config = dict(
    encoder_activation='relu',
    muon_scale='match_rms_adamw',
    lr=0.0036,
    orthogonalizer='newton_schulz_5',
)
Rows from block 3 of the image encoder of a small contrastive image-text model, named by matrix and row number. Rows with one number belong to one channel. Each number is 128 + 24 x the weight over its row's rms, rounded and kept within 0 to 255. All counts start at 0.
After each channel's rows are labels from the 100 images, of 14848, where the channel reaches its highest value: "peak on" is the class under the peak. Only what is clearly more common there than usual is listed. The data: cartoon faces.
# convs1: 3x3 conv (encoder.blocks.3.convs.1.weight, 96x96x3x3, each kernel summed), inputs 0-95
# convs2: expand pointwise conv (encoder.blocks.3.convs.2.weight, 384x96x1x1, transposed), outputs 0-76

convs1.42 [116 125 159  96 115  64 109 111 149 126 127 131 109 130  92 138 133  87 125 159 140 121 136  86 137 101 116 132 179 133 109 127  76 130 132 140 147 125  99  90 147 160 172 103  99 110 101 144 135 148 134 121  90  95  61 120 181 128 164 106 127 117  99 151 124 115 125 116 186 124  99  96 107 129 134 116 119 144  86 138 142 110 129 103 136 135 143 113 131 112 154 140 132 134 142 151]
convs2.42 [133  63 160 113 103 147 143 122 119 175 139 140 177 112 160 112  81 107 133 119 124 108 121 104 134 141  92 181 136 162 122  80 132  69 118 147 109 122 125 115 132 103  96 135 138 176 137 114 106  85 171 125 158 143 123 141 140  82 134 132 162  98 153 108  88 126 126 156  78 105 139 105 136 112 138 103 106]
peak on: hat

convs1.0 [159 116 135 124 104 100 158 151 127 146 107 162 123 142  88 125 113  92  81 168 129 108  94 101 134 144 121 204 138 133 128  98 157 106 134 116 105 142 129 183 102 139 132 114 146 137 110 109 130 146 112  99 115 119 159 127 170  76 165  99 157 129 121 114 156 122 144 125 107 103 121 134 102  83 139 166 139 110  91 127 121 147 138 118 142 129  85 116  97  98 135 162 124 107 129 112]
convs2.0 [123 150 128 172 118  71 130 112  87  80 166 151 147 165 131 148 134 107 122 155 133  85 123 103 135 119 122 100 127 128 102 196 152 134 144 101 100  92  98 133 133 149 126 149  94  81 131 148 114 136 122  95 117 121 131  96 102 170 122 153 132 148 172 100 150 161 121 122 151 124 126 131 148 122 126 141 147]
peak on: hat

convs1.76 [107 140 147 129 126 148 149 113 100 129  99 131 119 140 137 165 121  84 132  96 117 108 138  91 101 121 180 147 112 157 100 119 117 125 116 127 121  52 158 114 119 117  79 141 117 111 107 138 115 137  99  93 119 112 114  86 167  78  85 133 121 104 103 103 134 127 111 104 159 132 116 131 102 152 110 143  77 139 106 112 163 110 130 112 129 116 113 152 113 120 150  84 119  83 144 152]
convs2.76 [124 133 119 144 140 123 159 118 130 118  97 115 126 155 171 134 148 120  96 139 137 156  71 153 136 120 138 142 130 109 115 145 126 123 146 116 134  69 100 116 147 106  98 144 144 156  84 161 120 115 121 115 162 153 132 110 164 167 120 108 136 111 137 132  90 194 107 124 115 164 126 120 153 103 120 147 113]
peak on: backdrop

convs1.25 [101 105 137 133 145 162 131  92 163 138 106  89 132 124 125 125  82 145 102  88 120 107 129 141 157  81 125 106 117 105 123 136  79 118  78 116 129 106  77 126  91 112  78 117  96 150 133  96 114 101 120 102 127 149 104 115 130 142 109 191  71 103 154 101 112 126 122 120 123 118 137 136 134 142 140 124  71 100 130 129 107 135 105 106 128 138 130 146 116 164 118 118 116  92 143 117]
convs2.25 [133 139 112 101 120 120 129 177 126 118 124 151 130 142 133 132 171 139 115 164 185 140  80 153  70 129 128 115 123 117 114 135 123 130  92 111 122 163  75 118 148 134  51 151 123 160 108 148 122 127 103 122 158 135 126 115 122 130 134 128 146 129 143 127  92 119 128 101 122  97 140 163  99 139 124 129 124]
peak on: skin

convs1.4 [157 114 149 138  98 139  88 160 110 138 138  85 111  95 142 169 134 123  95 130  98 118 123 166 154 135  98 147 149 128 132 103 138  88 162 128 117 158 116 142 112 139 132 165 143 105 131 111 146 121  89 120 118 169 143 142 153 118 118 110 141 113  79 113 155 144 124 111 101 125  80 121  78  86 135 107 130 108 104 154 143 126 131  68 116 189 156 149 142 107 104 114 133 108 149 113]
convs2.4 [127 131  85 111 134 102 150 105 131 159 122 134  95  91 160 132 117 166 121 117  77 110 123 154 135 140 118 159 117  70 111 105 138 151 125 135 161 149 111 110 111 121 124 120 135 137 106 159 135 148 130 141 126 133 122  97 124 113 179 167 118 155 127 116 138 150 109 179 166 132 115 147 118 173 138 143 143]
peak on: hair

convs1.72 [129 127 114 135 113  98 180 131 105 138 129 132 131 136 151 121 135 153 149 103 120 132 132  93 127 132 159 100 202 114 149 151  85 126 110 131 130  76 128 165 107 144 142  78 127 120 107 130 110 158 136 117 110 134 132 147 164 147 111 116 127 109 108 137 123 129 110  87 166 141 105 100 130 150 178 121 116 101 144 164 144 100  72 156 100 129 104 174 123 136 161  96 126  81 122 138]
convs2.72 [133  82 131 136 118 130 120 122 108 156 108  80 125 102 119 121 103 118 136 142  88 111 107 132 153 160 147 123  93 149  84  48 141 164 164 143 144 105 134 114 100 158 147 119 106 102 116  89 129 138 146 132 173 150 139 122 130 105 124 105 178 136 151  93 139 114 165 179 166 136 147 114 134 122 105 129 111]
peak on: hair

convs1.15 [112 111 117 144 136 150 159 126 143 122 142 126 141 160 142 135 116 138 102 130 104 121 176 122 148 121 111 122 129 125 143 132 140 106 102 152 122 184 167  98 117 122 142  54 136 129 108 100 115 152 143  83 144 117 147 124 178 105  95 149 151 113 103 125 127 127 145 123 114 143 153 136 142 120 145 156 131  97 110  93 137 153  94 135 109 111 150 118 119  82 109 168 170  45 111 133]
convs2.15 [163 147 153 164 130 130 109 137  88 108 134 144 151 170 113  92 109 102 118 110 114 138 152 143 126 119 163 136 122 153 136 156 154 159 167 130 110 152 118 127 111 131 127 113  86 163  90 165 114 152 131 122 134 116 116  97 124 142 154 130  99 150 112 145 112 127 129 106 172 111 104 117 140 135 141 115  75]
peak on: hat

convs1.84 [109  87 169 132 149  85 118 125 106 142 134 174 109  71  94 136 142 141 128 123  89 131 132  99 119 110 118  98 156 141 140 140  85 136 135 124 149 156 152  99 126 115  99 138 153 184  61  88 112  95 124 104 112 116 101 124 131 113 108 112 108 128 111 130 122 125 138 112 153 104  74 110 101  89  99 113 143 117  97 155 165 126 108 144 114 135 133 107 151  96 115 120 150  99 128 128]
convs2.84 [132 122 167 122 119  96 141 125 153 145 156 151  91 155 104 147 129 106 115  71 146 139 108 139 115 127 120 122 146 119  93 104 119 130 126 126  83 127 127  92 113 190 128 131 197 107 146 120 162 126 105 151 165 166 133 127 161  91 171 134 114  78 115  86 146 166  87 107 109 154 132 110 114 130  92 122 145]
peak on: hair

convs1.57 [135 114 145 140 160 169 159 122 127 142 155 145 103 163  80 140 140 108 145  93 115 121  84  97  83 123 109 117 118 103 100 125 131 156 129 131 158 101 122 141 111 150 142 123 119 144 113 105 141 189 105 124 131 150 105 132 175 116  82 147 127 155 143 141 119 138 153 112 156 126 117 165 132 136 200 136 131 116 122 131 113 111 123 105 132 107 109 120 134 117  70  98 157 172 157  96]
convs2.57 [112 109 112  89 131 158 113 124 133 142  66 160 107 116  92 150 146 146 126 134 129 144 134 105 136 106 132 142 145 151 100 129 134 120  93 132 122 165 132 123  99 123 150 115 122  88 142 128 164 130 113 114 110 177 122 109 123 108 147 158 147 171 131  91 133 108 151 140 130 145 141 132 150 126  87 116  77]
peak on: backdrop

convs1.19 [118 121 117 117 156 122 128  95 152 163 106 123 127  99 140 140  86 167  91 117 108 163 191 150 152  93  77  92 118 117 123 129 131  91 153 146 106 146 136 108 110 136 146 132  98 155 134 113 143 124 167 140 145 118 140 165 125 161 118 140 104 107 112 126 134 115 119 124  86 108 124  96 127  98 145 166 171 146 138 132 127 137 186 119 123 126 149 137 149  87 111 120 183 158 154 105]
convs2.19 [114 114 127 135 146 127 132  99 142 164 107 166  98 152 134 147 155 130 147 173 151 138  87 142 143 139 140 114 140  93 131 134 124 119 118 116 146 122 171  96 149 128 123  97 179 149 141 112 154 113 143  93 130 145 132  98  95 128 110 100 134 117 128  95 149 130 130 109 131 134 159 135 143 123 108 153 105]
peak on: skin

convs1.80 [ 78 121 137 166 135 130 111  84 116  90 111 141  97  85  98 129 133  98 114 157 109 133 124 119 110 134 147 142 139 115 109 154 125 138 114 111 139 147 148 147 104 105 170 111 163 116 180 107 186 123 164  88 118 142 138  72 151 129 158 151 124 141 115 106 102 109 110 117 113 133  84 112 130 102 137 100 144 106 166 134  91 111 130 139 139 140 174 126 143  93 160 140 109 131  94 114]
convs2.80 [135 130 158 123 126 127 113  80  88  88 113 117 138 149 100  76 171 129 101 193 139 144 161  84 130 127 151  79 133 173  94 124 147 129 144 157 109 134 117 121 101 144 134 134 110 147 108 122 141 123 135 121  86 134 163 124 110 162 148 110 115 137 168 147 127 137 120 135 116 154 213 145 109 164 109 108 143]
peak on: hat; hair

convs1.11 [114 105  99 161 124 163 138 108  89 143  80  86 111 123 120  92 133 127 110 125 114 139 144 145 125  92  94 178 101 124 144 132  91  99 144 123 134 146 129 148 131  97 110 108 120 132  83 124 143 112 143 115 193 140 133  84 117 139 169 147 119 168 193 129 137  87 128 123 111 116 129 156 146 108 118 133  92 129 124  88 130 135 137 146 149 165 148 124  97 116 109 120 113 179 128 134]
convs2.11 [ 90 106  82  93 123 151 153 132 120 142 202 121 120 100 129 127 105 111 110 123 165 133 105 121 136 126 137 118 154 185 132 114 126  69 139 132 162 129 166 147 133  91  99 139 118 119 124 144 166 112 116 101 150 130 150 119 143  91 113  97 141 155 130 108 131  96 145 161 132 140 193 115 144 100 136 178 185]
peak on: skin; hair

convs1.73 [108 108 175 132  98  82  87  86  95 143  71 121 114 137 141 172 156 126 115 112 131 125 111 152 118  89 164 144 159 140  91 109  91 128  88 147 165  97 110  77 116 130 114 103 100 118 112 116 102  96 105 125 105 131 126 117 115 129 166 117 137 140 117 127 162 128 148 119 141 144 127 109 120 125  73 142  96 105 134 131 130 119 116 111 111 107 123 166 147 155 130  95  86 103 117 143]
convs2.73 [122 136 174 128 157 116 131 134  96 138 101 102 154 132 126 149 125 154 141  96 123 122 130 113 119  93 106 135 150 109 119 127 136 144 115 108 140  61 143 138 113 130 143 117 135  97 110  92  77 121 115 116 110 125 122 103 145 131  78 109 149 162 104 118 127 155 145 110 151 111 147 134 134 160 137 108 137]
peak on: hat

convs1.27 [152  87 128 135 133 116 109  98 131 145 109 119 139 110 131 122 172 152 154  95 129 174 102 154  99 117 141 125 139 142 110 109  93 100 141 140  93 106 118 106 120 125 135  96 116  94 110 125 174  99 125 127 128 131 133 131 115 105 112 117 123 146 115 113 158 131 141 123 141 105 125  98 112 127  86 111 131 147  45 169 124 129 111 182 160 129 129 165  91  83 144 153 134  72 103 150]
convs2.27 [134 109 108 151 174 125  89  96 150 137 113 131 117 120 164  89 133 133 127  92 107 131 133 145 109 149 141 143 123 116  67 138 108 131 117 106 149 176 131 109 134 155 104 123 144 118 137 130 147 117 135 151 131 133 192 138 158 119 122 113 124 128 131 137 132 116 124 148 148 171 103 115  65 147 105  90 138]
peak on: eye; skin

convs1.65 [116  99 107 143 163 110 123 132 105 145 115 117  97 129 111 101 159  83 169 123 137 103 133 122 132 138 168 118 138 126 104 126 143 104 112 118  99  75  78 109 117 121 133  68 153  99 117 125 141 138  96 132 151 120 121 118 124  69 131 119 130 133 139 133  89 111 133 118 121 169  95  93 125 112 123  77  98 119  55 100 136 106  84 125 120 126 105 124 104 131 140 156 109  92 124 129]
convs2.65 [164  88 103 106 153 146  49  91 138 123 145 145 136 140 153 133 116 141 117 132 120 168  75 177 120 148 101 156 123 105 135 129 128 120 143 132 140 103 129 163 149 131 139 144 161 151  98  51 143 105 131 119 129 125 131 132 147 151 147 122 135 135  95 111 132 158 118 121 139 136  88 128 110 141  86 150 124]
peak on: hat

convs1.23 [120 124 159 135 129 140 121 108 122 150 134 138 149 114 129 171 161 130 131 132 114 148  84 144 171 123 165 120 166  95 115 134 139 133 113 121 139 120 166 100 154 104 125  93  98 128 184 108 136 139 136 161 131 104 106 132 134 120 141 176 118 152 145 118 135 186 111 172 166 162 122 159 186 122 140 133 150  94 120 122 160 150  99 125 113 123 172 126 146 118 101 118 168 108 165  99]
convs2.23 [113 161 142 134 162 112 137 108 117 104 124 115 141 147 135 152 135 110  99 131 175 154 145 125 141 129 100 130 171 149  99 127 124 150 130 133 146 104 138  96 149 144 142 128  97 145 121 141 108 141 114  92 111 141 173 136 116 162 124 124 109 143 126  87 132  78 141  90  92 112 121 144 153 131 182 127  95]
peak on: skin

convs1.20 [146  96 155 145  99 135 124 115 119 111 148 133  93 170 161 141 164 128 147 110 157 121 154 135 110 129 108 136 140 157 112 118 142 135  85 146 118 186 140 179  86 165  81 107 106 125  84  92 151 140 122 140 117 121 141 121 140 104 172 114 167 130 157 117 155 172 147 132 103 140 167 122 111 127 128 158 109 110 127 133  88 116 108 135  99 153 121 105  99 123 120 151 134  71 110 133]
convs2.20 [153 146 106 155 115 127 126 125 154 134 133 125 154 166 146 145  93 138  94 143 115 122 164 105 138 116  99 121 121  80 136 145 151 131 127 163 146 128 121 126 138 117 179  96 104 186 116  78 172 137  89 103  79 120 169 142 152 187 121 134  67 137 132 142 148 117 117 144 109 116  98  97 146 131 125 159 134]
peak on: hair